A small image embedding model, trained from scratch.
Training: soap at rate 0.0024, 8600 steps, batches of 64, held-out accuracy 100%.
Data: 195000 training examples, 2.8 epochs.
Rows from block 2 of a small image embedding model, named by matrix and row number. Rows with one number belong to one channel. Each number is 128 + 32 x the weight over its row's rms, rounded and kept within 0 to 255. All counts start at 0.
After each channel's rows are labels from the 100 images, of 14976, where the channel reaches its highest value: "top examples" is what is common among them; "peak on" is the class under the peak. Only what is clearly more common there than usual is listed. The data: pictures of board games with random positions, seen at a slant.
# convs1: grouped (4 groups) 3x3 conv, stride 2 (model.blocks.2.convs.1.weight, 192x48x3x3, standardized in use, each kernel summed), inputs within the group 0-47
# convs2: expand pointwise conv (model.blocks.2.convs.2.weight, 384x192x1x1, standardized in use, transposed), outputs 0-76

convs1.138 [ 79 124 163 136 127 107  76 174 127 103 103 144 208  94 125 107 170 104  96  92 163 163 157 179  98 152 109 127 113 119 178 156 106 130 116 115  86 103 108  97 164 123  91 195 159 145 118  90]
convs2.138 [164  94 126 143 152 131 186 116 119 113 119 118 152 102 160 182  82  89 133 145 171 133 109 128 157 136  80 133 157 110 118 171  70 124 157 225 102  87 122 144 158 153 102 109 132  81 178 106 109 147 122 123 139 104 113 102  81 142 137 150  92 232 172 142  82 169 132 119 127  94  83 120 106  94  82 192  70]
top examples: stones on a line grid; nearly empty; second side has more
peak on: piece of the first side

convs1.9 [123 132 128 122 140 100 153  90 215  97 133 139 138 107 121 113 132 162 117 112 115 123 162 109 140  84 177 133 107 100 169 111 111 208 113 124 193 139  84 159 175 205 120 125 140 106  99  87]
convs2.9 [172 139 136 134  82 165 140 153 100  78 132 110 112  93 121 164 138  84 139 171 122 166  75 143  67  86 112 160 133 135  95 155 152 124  72 190 112 118 120 166 125 112  73 123  67 144 162 136 165 125 144 127 152  90 119 116 168 141 119 137  66 198 107  88 163 135  94  77 166 158 136  84  87 163 144 102 126]
top examples: stones on a line grid; nearly empty
peak on: piece of the first side

convs1.46 [140 118 135  90 124 191  98 132 123  94 160 115  60  64 142  98  85 205 113 125 120 103 112 145 129 100 156 138 125 117 141 116  77 149 121 119  65 107 174 130 104 109 160 160 166 114 153 193]
convs2.46 [121 170 158 130 141 123 114 128 150 149 142 151 107  77  84  67  72 204 156 114 113 139 107 220  98 152 174 105  82 195 195  33 220 149 124 183 149 117 107 139  70 107 153  32 112 117 142 133  96 151 134 179 155 118 102 145 160 178 160 137 156  21 126 143 139 122 115 116 102 149 100 126  97 111 114 105 160]
top examples: discs on a green board; nearly empty; first side has more
peak on: piece of the second side

convs1.163 [146 157 137 155  91 115  96 115 104 147  85 181 167 131 126 107 153 187 146 146 152  86 193 134 105  74 124 159  62 119 113 109 118  85 102 147 186 124 131 101 140 142  69 119 112  93 188 128]
convs2.163 [111  96  84 162  91 168 120 134 142  73 105 108 126 119 200 101 115 145 156 184 111 143 102 211  73 110 102 157  81 141 148 142  96 145 129  91 114 153 118 102 147 155 152 134 162  41 149 149 184 180 154 152 127 132 137 108 125  98 122 145 108 191 122 133 181 131  92  91  97 161 148 118 138 168  90 114 168]
top examples: noughts and crosses; nearly empty; more pieces: equal
peak on: board

convs1.130 [101 132 133  69 102 158 131 164 130  98 122 190 127 139 122  91 158 140 142 147 110 118 179 169 109  99 197 168  68  84 108 116 135 116 128 184  84 147 139 107 149 104  74 154 120 170 114  75]
convs2.130 [155 138 108 131 162 113 113 145 165 127 134 134 131 175 174 191 112 103 110 129 182 108 121 128 117  60 113 119  99 119 155 118 211 142 125 160 106  83  87 224  42 100 142 115 109  79 174 126 138  99 185  46 174 114 131 137 137 115 144 127 116 106 140 163 158  65  96 116  63 113  78 135 141 108 137 202 119]
top examples: discs on a green board; nearly empty; first side has more
peak on: board

convs1.172 [146 111 160 146 159 134 112 136  73 102 100  50 109 132 166 114 138  90 117  77 138 132 106 118 113 143 177 146 132 132  61 172 106 167  95 177 108 123 143  92 133 219 145 143 144 170 116 117]
convs2.172 [ 56  97 109 147  94 111 179 166 114 138 172 137  99 142  80  67 118 171  43 160 119  45 150  98 106 143  71 139  96 118 147 134 119  74  94 104 151 107 160 133  74 141  86 174 162 167 139 116 199 136  50 101 192  91  67 127  92 121 129  96 164 129 133 145 105 117 145 174 126  72 151  76 153 118 145  85 108]
top examples: discs on a green board; nearly empty; first side has more
peak on: board

convs1.32 [196 103  81  98 105  75 153 137  83 125 109 167 144 200  93 100 124 144 127 122 143 186 124 142  84 146  92  95 141 124  92 148 147 179 133 113 116 109 103 108 141 152  97 110 138  84  96  57]
convs2.32 [122 102 122 108 175  75 116  97 125 111 181 102  99 140 148 157 179 148 110 130 163 109 190 122 191 160  76 189 155  94 154 133 143 103 150 140 107 117  91 150 149 128  67 114 100  90 143 139  93  97 116  81 141 133 104 117 153 129  58  96 169 135 116 108 112  60 108 129 101  36 123  78 152 142 118  87  97]
top examples: noughts and crosses; nearly empty; more pieces: equal
peak on: piece of the first side

convs1.74 [154 102  96 133  63 113  68 126 123 142 101 164 130 172 146 199 134 164 113 152  99 122 121 147 163 130 189  89 110 178  80 118 109 148 140 146 104 115 125  75 153  71 147 121 181 123 161  98]
convs2.74 [148  94  96  76 132  93 107 131 119 163  93  95 119 151  74 127 164 139 144 160 123 163 118 166 128 157 220 101 129  91 141 123 138  90 200 117 131 123 130  77 143 140 158 148 101 129 152 126 123 143 128 107 111 185 162 107 160 135 169 127 121 131 111 119  88 151 136  89 118 157 163 188  98 154 177 114 138]
top examples: discs on a green board; nearly empty; first side has more
peak on: piece of the second side

convs1.86 [110 117 110  85 105 168 131  95  94 143 198 144 110 128 193 205 119  72 134  95 160 153 132 104  90 103 112 119  81 106 138 124 134 119 140 123 197  76 116 148 199 146 142 113 146 115 131 135]
convs2.86 [171 166 135 192 144 113 103  94  93 119 150 109 116  85 105 122 117 144 114 126 108 148 144 166 117  44 168 165 145 101 179  96 197  91 170  85 155 156 134 179 121 133 134  67 122  93 154 100 144 122 107 108 110 144  92 131 190  94 170 120 208 107 116 118  85 158 104 105  80 110 118 125 196 154 132  64 131]
top examples: discs on a green board; nearly empty; first side has more
peak on: board

convs1.47 [140 126 192 105 157 137 132  87  99 100 124  96 112  88 181  98 156 120 191 105 118 116 136  83 168  95 112  66 126 138 160 146  91 104 117 124  90 155 154 145 137  75 193 175  77 111 128 146]
convs2.47 [158 139 125 121 134 178 116 106 108 139 155 152 119 101 152 124 124  55 101 125 147  85 120 163 141 187  72 118 137 121 109 174 133  71 123 123 112 124 135  93 182 146  88 166 176  60  83 162  84 126  93 173 130 137 108 136 114 121 134 109 100 153 200 113 126 164  56  98 103 188  93 151 126 139 155 110 127]
top examples: noughts and crosses; nearly empty
peak on: board

convs1.18 [143 118 120 151 131 179 113 101 151 101  66 134 104 120 152 188 108 221 116 120 158  96 112  82 121 104 155 116 132 137 197 127 118 141 118 132  84 124 120  99 146  80 150  88  95  68 104 171]
convs2.18 [110 129 153 122  98 126 123 122  76 142  25  83 176 116  72 105 118 136  98  93 109 132 113 105 123 147 181 132 112 149  93 142 176 154 153 135 134  99 134 131 118 138  87 131  91 153  93 126 113 111 116 186 129 138 150 159  99 112 113 140 150 128 116  89 126 146 130 157 108 110  63 140 136 153  95 157 167]
top examples: stones on a line grid; nearly empty; second side has more
peak on: piece of the first side

convs1.8 [ 90 100 168 103 139 138 156 138 146 124 182  75  77 118 105 119 104 128 106 141 119 115 122 146 142  81 182 107 171 107 176 119 170 158  80  93 179 128 160  91 141 112 142 194  55 137 113 118]
convs2.8 [154 182 116 139 185  85  88 163 146 101  79  76 101 128  87 159  90 111  88 147  83  68 166 180  89 164 186 125 151 160 169 155 106 104 168 168 135 106 129 129  90 115 150  85 147 134  93 124 109 142 149  45 122 109  95 119 140  99 115 131 158 118 118 150 121 134 165 147 204 116 104 169 148 167 172 125 122]
top examples: draughts; second side has more
peak on: board

convs1.79 [175 130 136 158 140 117 116 127 125 122  56 171 145  62 141 132  88 140 169 155 115 134 120 115 130  98  90  60  47 153  83 111  98 142 201 119 114 135 119 133 141 129 129 158 132  80 146 175]
convs2.79 [135  80 112  90 140  94 197 164 108 106 135  98 131  87 119 140 131 121 116 166 140 172 159 104 177  97 118 140 132 116 141 143 129 105 110  79  67  75 130 121 145 122 138 113 156 127 125 138 115 137 163  93 135 197 123 115 129 141 134 130 136 130 189 159 151 108 101 118 186 143 139 111 117 124 144 148 102]
top examples: discs on a green board; nearly empty
peak on: piece of the second side

convs1.3 [103 135 171 101 141  73 143 155  73  93 132 139 140 143 203 102  91  74 140 164 128 113 101 146 210 157 118 133 125 183 120 101 133 113 136  99 155 122 147 116 130  97 157 172  60 137 164 123]
convs2.3 [103 211 110 105 165 127 138  87 105 161 192  69 169 120 102 104 192  86 178 153 159 148 136 132 121 139  96 135 154  82 138 108  52 130  78 147 149 162  95 104 177 104  72 128 128 123 130 171 122 200 182  51 113  75 167 109  86 148 165 127 139 117 144  96 122  64 141 159 122 115 129 148 137 148 112 112 201]
top examples: noughts and crosses; nearly empty
peak on: board

convs1.57 [ 80 153  89 146 255 110 129 105 140 144 150 119 142 140 112 157 105 144 172 114 105 136 131 136 126 139 116 147 123 178 112 104 109 105 104 157  67 195 152 155 131 105 120 120 101 122 150  96]
convs2.57 [143 126 105 171 138  83 161 106 138 130 180 133  48 155 119 135 143 128 255 113  87 109 129 104 163 160 115 134 126 141 122  65 123  84 113 116 137 115  78 108 147 141 179 117 187 113 200 133 125 111 134 184  88 147  86 147  52  71 193 151 114 144  89 185 135  82 128 178  95 147 137 163 132 104 147 216  84]
top examples: nearly empty; digit grid
peak on: board

convs1.177 [ 83 109  76  97 135 134 102 140 152 123 192  92 143 109 136 163 101 128 103  85 174 122 136 108 134 143 102 124  67 191 162  84 109 201 107 125 105 133  75 147 102 137 157 124 133 200 115 120]
convs2.177 [142 118 143 139 190 114 121 151 136 127 162 137 158  96  63 117 134 161 136 117 122 203  91 132 133 132 144 154 147 161 138 125 165 141 104 147 124 135  82 152 149 167 171 115 124  89  89 116 123  92 111 156 194 116 146 172 105  74 163 153 126 211 112 118 171  83 162  73 202 134 179 178  37 158 143 106 146]
top examples: stones on a line grid; second side has more; nearly empty
peak on: piece of the first side

convs1.142 [123 198 143 150 123  80 108 112 119 100 139  57 143  98 146 168 112  96 136 167  93 118 123 118 115 115 103 166 191 152  82  91 110 107 103 113  91 165 144 191 107 123 122 103 129  83  86 185]
convs2.142 [181 104 117 156 106 160 176 110 140  19 101 144 172 138 131 132 146 122 116  16 108  91  95  93  69  92 117 135 149 109 128  78 119  90 222  92  92 159 139 175 144  94  89 158  98 152 166 119  30 117 181 121  67 126 133 155  58 142 163 145 146 131 114 120 160 161 124 140 157 122 126 117  94 144 176 153 109]
top examples: discs in an upright rack; nearly empty
peak on: piece of the second side

convs1.34 [202 132 119 220 141 111 161  92 119 140 112 148 181 160 120 148 161 148 134  96  84 133 188 126 110  96 142 117 113 131 137 154  96 165  70  92 136 110 112 171 167 170 125 134 152 117  90  90]
convs2.34 [160  65 141 132 102 151 129 115 144 107 120  83  62 201 133 124 124 161 119 152 104 170  83  68 129  78 188  97 102 145 147 115 155  85  79 134  66  80 133  81 105 123 143 152 105 104 175 102 139 111 197 104 136 121  67 136 105 156 111  94 145 121  98 114 137 111  79 120  63 162  96 161  87 100 137 132 139]
top examples: stones on a line grid; nearly empty
peak on: piece of the first side

convs1.158 [149 124 155 201 159 217 181 138 163 107 182 114 138  89 138 111  84  99 124 124 177 107  84 120  99 119  78 148 123 131 129 133 127 128 117 112 169 144 104 137 134 162  64 126 134 149  80 166]
convs2.158 [171  92 130 163 123 126 130 117 151 128  83  81 122 179 108  98 110  98 101 144 104  59 137 135 147 161 197 140 149 164 150 131 151 120 171 163 158 108 110 124 132 155 124 150 131 100 139 116  47 146  54 146 132 102  68 165 148 149  56 135  74 113 130 158 139  95 178 125 120 137 114 116 168 146 112 117 116]
top examples: discs on a green board; nearly empty
peak on: piece of the second side

convs1.144 [117 105  92 141 114 175 185 127 147  55 139 100 118 135 178 135 153 101 104 136 119 161  73 124 121  77 175  92 100 129 116 150  92 103 122 120 179 158 176  65 107 174 123 135 135  90 122  80]
convs2.144 [142 176  94  74  92 118  84  99 146  92 127 146 123 163  88 144  91  64  88 143  71 150 124 140 124  99 125 121  99 140 165 121  73  84 105 108  71 117 118  97 159 118 123 158 104 213  67 104 100 149 156 148 158 149 176 109 167  94 182 110  85 126 143  54 132 184 168 140 121 142 182 152 176 135 206  98 108]
top examples: draughts
peak on: board

convs1.11 [ 99 136 196  60 125 123  89 139 106  95 127 181 119 120 158  84 109 105 105  83 151 101 106  87 102 121 143 150 148 111 110 138 194  71 159 114 133 166 128 150 108 106 114 185 120 109 191  94]
convs2.11 [140 132 166  92 120 169 172 115 201  90 127 108 164 161 135  99 130  95 127  90 126 122  88 162 184  90 124 128 108 167 205  83 150 163 126 119 140 115 129 103 104 140 163 162 113 139 128 124 129 114 145 107 103 135 166 145 130 115 144 152 148 119  40  56 129 165 128 163 136 126 126 126 146 146 155 135 103]
top examples: draughts
peak on: board

convs1.20 [ 70 143  99 117 184 104 143 100 110 132 174 109 120 135  88 128 130 106 134 117 138 146 136 164  99 132  95  83 161  94 196 112 113 123  76 152 119 136  72 168 119 196 112 134 152  63 142 184]
convs2.20 [104 104  57 108 120  93 178 130  74 153  91 157 144  83  84 158  95 120 158 114  82 139 128 102 135 106 111 124 122 159 156 132  58 136 160 120 111 156 107  66 154 162 129  95  91 119 104  78 135  58  90 128 156 137  86 124 127 127 184  95 132 185 101 146 127 111 124 150 193  75 162 118  92 146 124 110 132]
top examples: nearly empty; discs on a green board; stones on a line grid
peak on: piece of the second side

convs1.55 [143  96 120 105 199 122 111 128 150  93 169  92 169 153 115 130  91 191 121 172 110 117 150 173 108 199 162  75  86 104 104 158 108 135  92 170  97 132 128 102 106 147 116 110 149 192 143 115]
convs2.55 [155 193 156 123 194 122 123 111 122 100 121  82 102 120 138 119 104  96 123 103 126 157 139 165 131  92 144 134 164 159 146 128 124 109 168 121 118 102  72 110 166 143 127 127  81  81 124 145 116 155 255 185 109 118 119 122 135  87  65 114 135 175 117 100 126 121  72 100 144 151  91 132 124 114 120 109 109]
top examples: noughts and crosses; nearly empty
peak on: piece of the first side

convs1.68 [135 129  94 120  97 149 109 194 150  98 119  75 170 144 108 105 103 163  62 169 130  84  88 170 116 132  93  57 134 112 117 141 139 119 131 139 182 153 132 164 151 111 189 141 124  85 179 136]
convs2.68 [124  66  94 150 102 128  98 126  95 146 120 161 178 149  83 128  87 128 130 148 122 119 113 105 108 183  76 102  92  99  88 103 138 100 138 148 114 147 159 103  62 127  88 149 134 140 223  99 140 137 103 125 176 155 153 155 171 121 151  61  80 111 181  71 100 199 115  54 158 113 175 131 110 154 118 114 187]
top examples: nearly empty; discs in an upright rack
peak on: piece of the second side

convs1.26 [150  98 161  95 139  97 164 129 168 112 201 125 106  92 107  98 159 108 136 150 152 122 118 142  97 108 113  83 110  99 113  94 158  68 208 118 172 125 152 141 159 104  89 164 152 132  71  83]
convs2.26 [109 184 158 148  94 101 111 153 140 145 126 106 124 111 139 146 121 103 186  73 113 118 108 122  89  86 110 154  94 135 107  78 139 120 157  72 168 102 116 199 125  84 147 127  80 161  98 162 164 130 130 118 127 114 206  62  81  82  90 117 154  55 114 116 148  68 143 136  67 174 166 148 115 170 130 137 104]
top examples: draughts
peak on: board

convs1.96 [171  95 158  65 155 154 114 122 116 140 145  92 107 130  80 114 130 112  83  78 194 175 134 191 133 173 103 111 138  95 147 136 144 163 149 127 142 106 139 105 150 145 130 198 162 138 173 181]
convs2.96 [132 151 119 183 204 158  68 123  88 116 193 129  75 118 139  52  94 116 181 148 104 177 130 124  73 150 116 149 158 160 133 161  72 164 174 151 126 108 108 166 148 198 103 143 132 105 119  89  89 147  97  91 126  99 101 155 201 149 152 140 131  58  93  97 128 121 176 162 188 136 158 110 147 131 137 156 155]
top examples: stones on a line grid; nearly empty
peak on: piece of the first side

convs1.92 [112 128 123 157  89 139 101 125 103 144  75 138  82 113 144 153 138 139  85  96 121  96 179  79 119 144 107 167 211  91 101  61  56 146 160  85 166 127 120 150 154 136 152 154 157 138 114 116]
convs2.92 [157 124 183 168 100 127 111 121 108 104 119 104 107 162 135 126 163 203 120 135  80 111  59 131 125 171 132 114 210 191  98  69 159 173  46 111  68 112  93 162  85 124 171 149 173  91  82 150 126 124 146 109 150 165 133 169 155 116 110 170  87 170 167 103 105 139 136 154  82 110 107 188 143 147 167 122 204]
top examples: stones on a line grid
peak on: board

convs1.22 [133 112 148 108 121  81  96 146 183 119 105 176 111 131 151 134  62 133 134 172 114 101 129  95 155 124 138  65 154 169 143 132 156 146 112  99 188  92 190 106 172  70 184 147 107 142 109 104]
convs2.22 [143 116 113  69 107 118 133 138  98 153 149 186 177 148 120 135 141 158 167 227 114 147 100 152 193  94 150 122  97 168 130 154 182 146 165 105 133  78  92 115 147 114 128 124 130 155 146 145  99 139 165  91  92  94 102 134 137 134 161 150  82 120 159 117 123 132 132 154 114  99 114 158  96 135 162 153 104]
top examples: noughts and crosses; nearly empty; more pieces: equal
peak on: board

convs1.29 [161 161  86 152 107 175  78 117 157 138 101  80  99  93 180 116  82 190  99  91 166 102 130 127 132 126 156 151 116 137 111 120 109 124 172 111  93 140  91 108 112 114 101 101 217 117  86 158]
convs2.29 [ 98  89 153  90  81 152  64 123 145 194 118  77 147 106  87 133  45 106 151 148 131 128 180 211  94 130 174 142 204 165 103  93 123 133 137 144 102  70 131  80 154 151 143 100 112  74 144 105 149  89 130 121 106 141  93 161 180  92 147 132 120 116 125 101 117  93  79  79 183 107 142  94 155 156 129 112  92]
top examples: discs on a green board; nearly empty; first side has more
peak on: board

convs1.24 [156 116 115 162  91  90 115 178 147 121 111 120 128 153 138 127  91 193 125 152 144 160 147 157 164 109 158  47 116 134 166 145 122 146 163 131 149 145 101 138 149 237  74 146 130 115 134 165]
convs2.24 [145 125 151 148 197 133  88 155 120  94 134 117 141 127  68 155 111  86 108  88 139 198 141 141  95 141 130 155 175 141 137 129  91 104 142  90 101 137  96  35 136 145 210  77 170 140 113 108 111 129 119 111  61 139  90 131 183 114 117 149 139 150 151 127 126 165 130 157 136 111 206 153 151 151  87 119 160]
top examples: stones on a line grid; nearly empty; second side has more
peak on: piece of the first side

convs1.107 [143  64 150 156 146 137 114 120 142 156 147  72  66 187  73  83 105 165 103 100 103 111  94 105 182  97 114 128 125 158 131 136 122 164 136 119 147 116 170 105 122 144 109  42 157  95 133 159]
convs2.107 [104 109 167 156 163 155 110 159 126 148 171 130  94 186  99 119 112 129 153 188 135 132 140 163 150 181 120 116 136 164 126 119  60 162 130 110 109 154 153 121 167 134 150 125  98 145 127 146 106 111 181 123  90 153 162 137 160 175 131 121 172  77  94 152 195 122 108 128 100 145 111 105 134 120 156 124 111]
top examples: draughts
peak on: board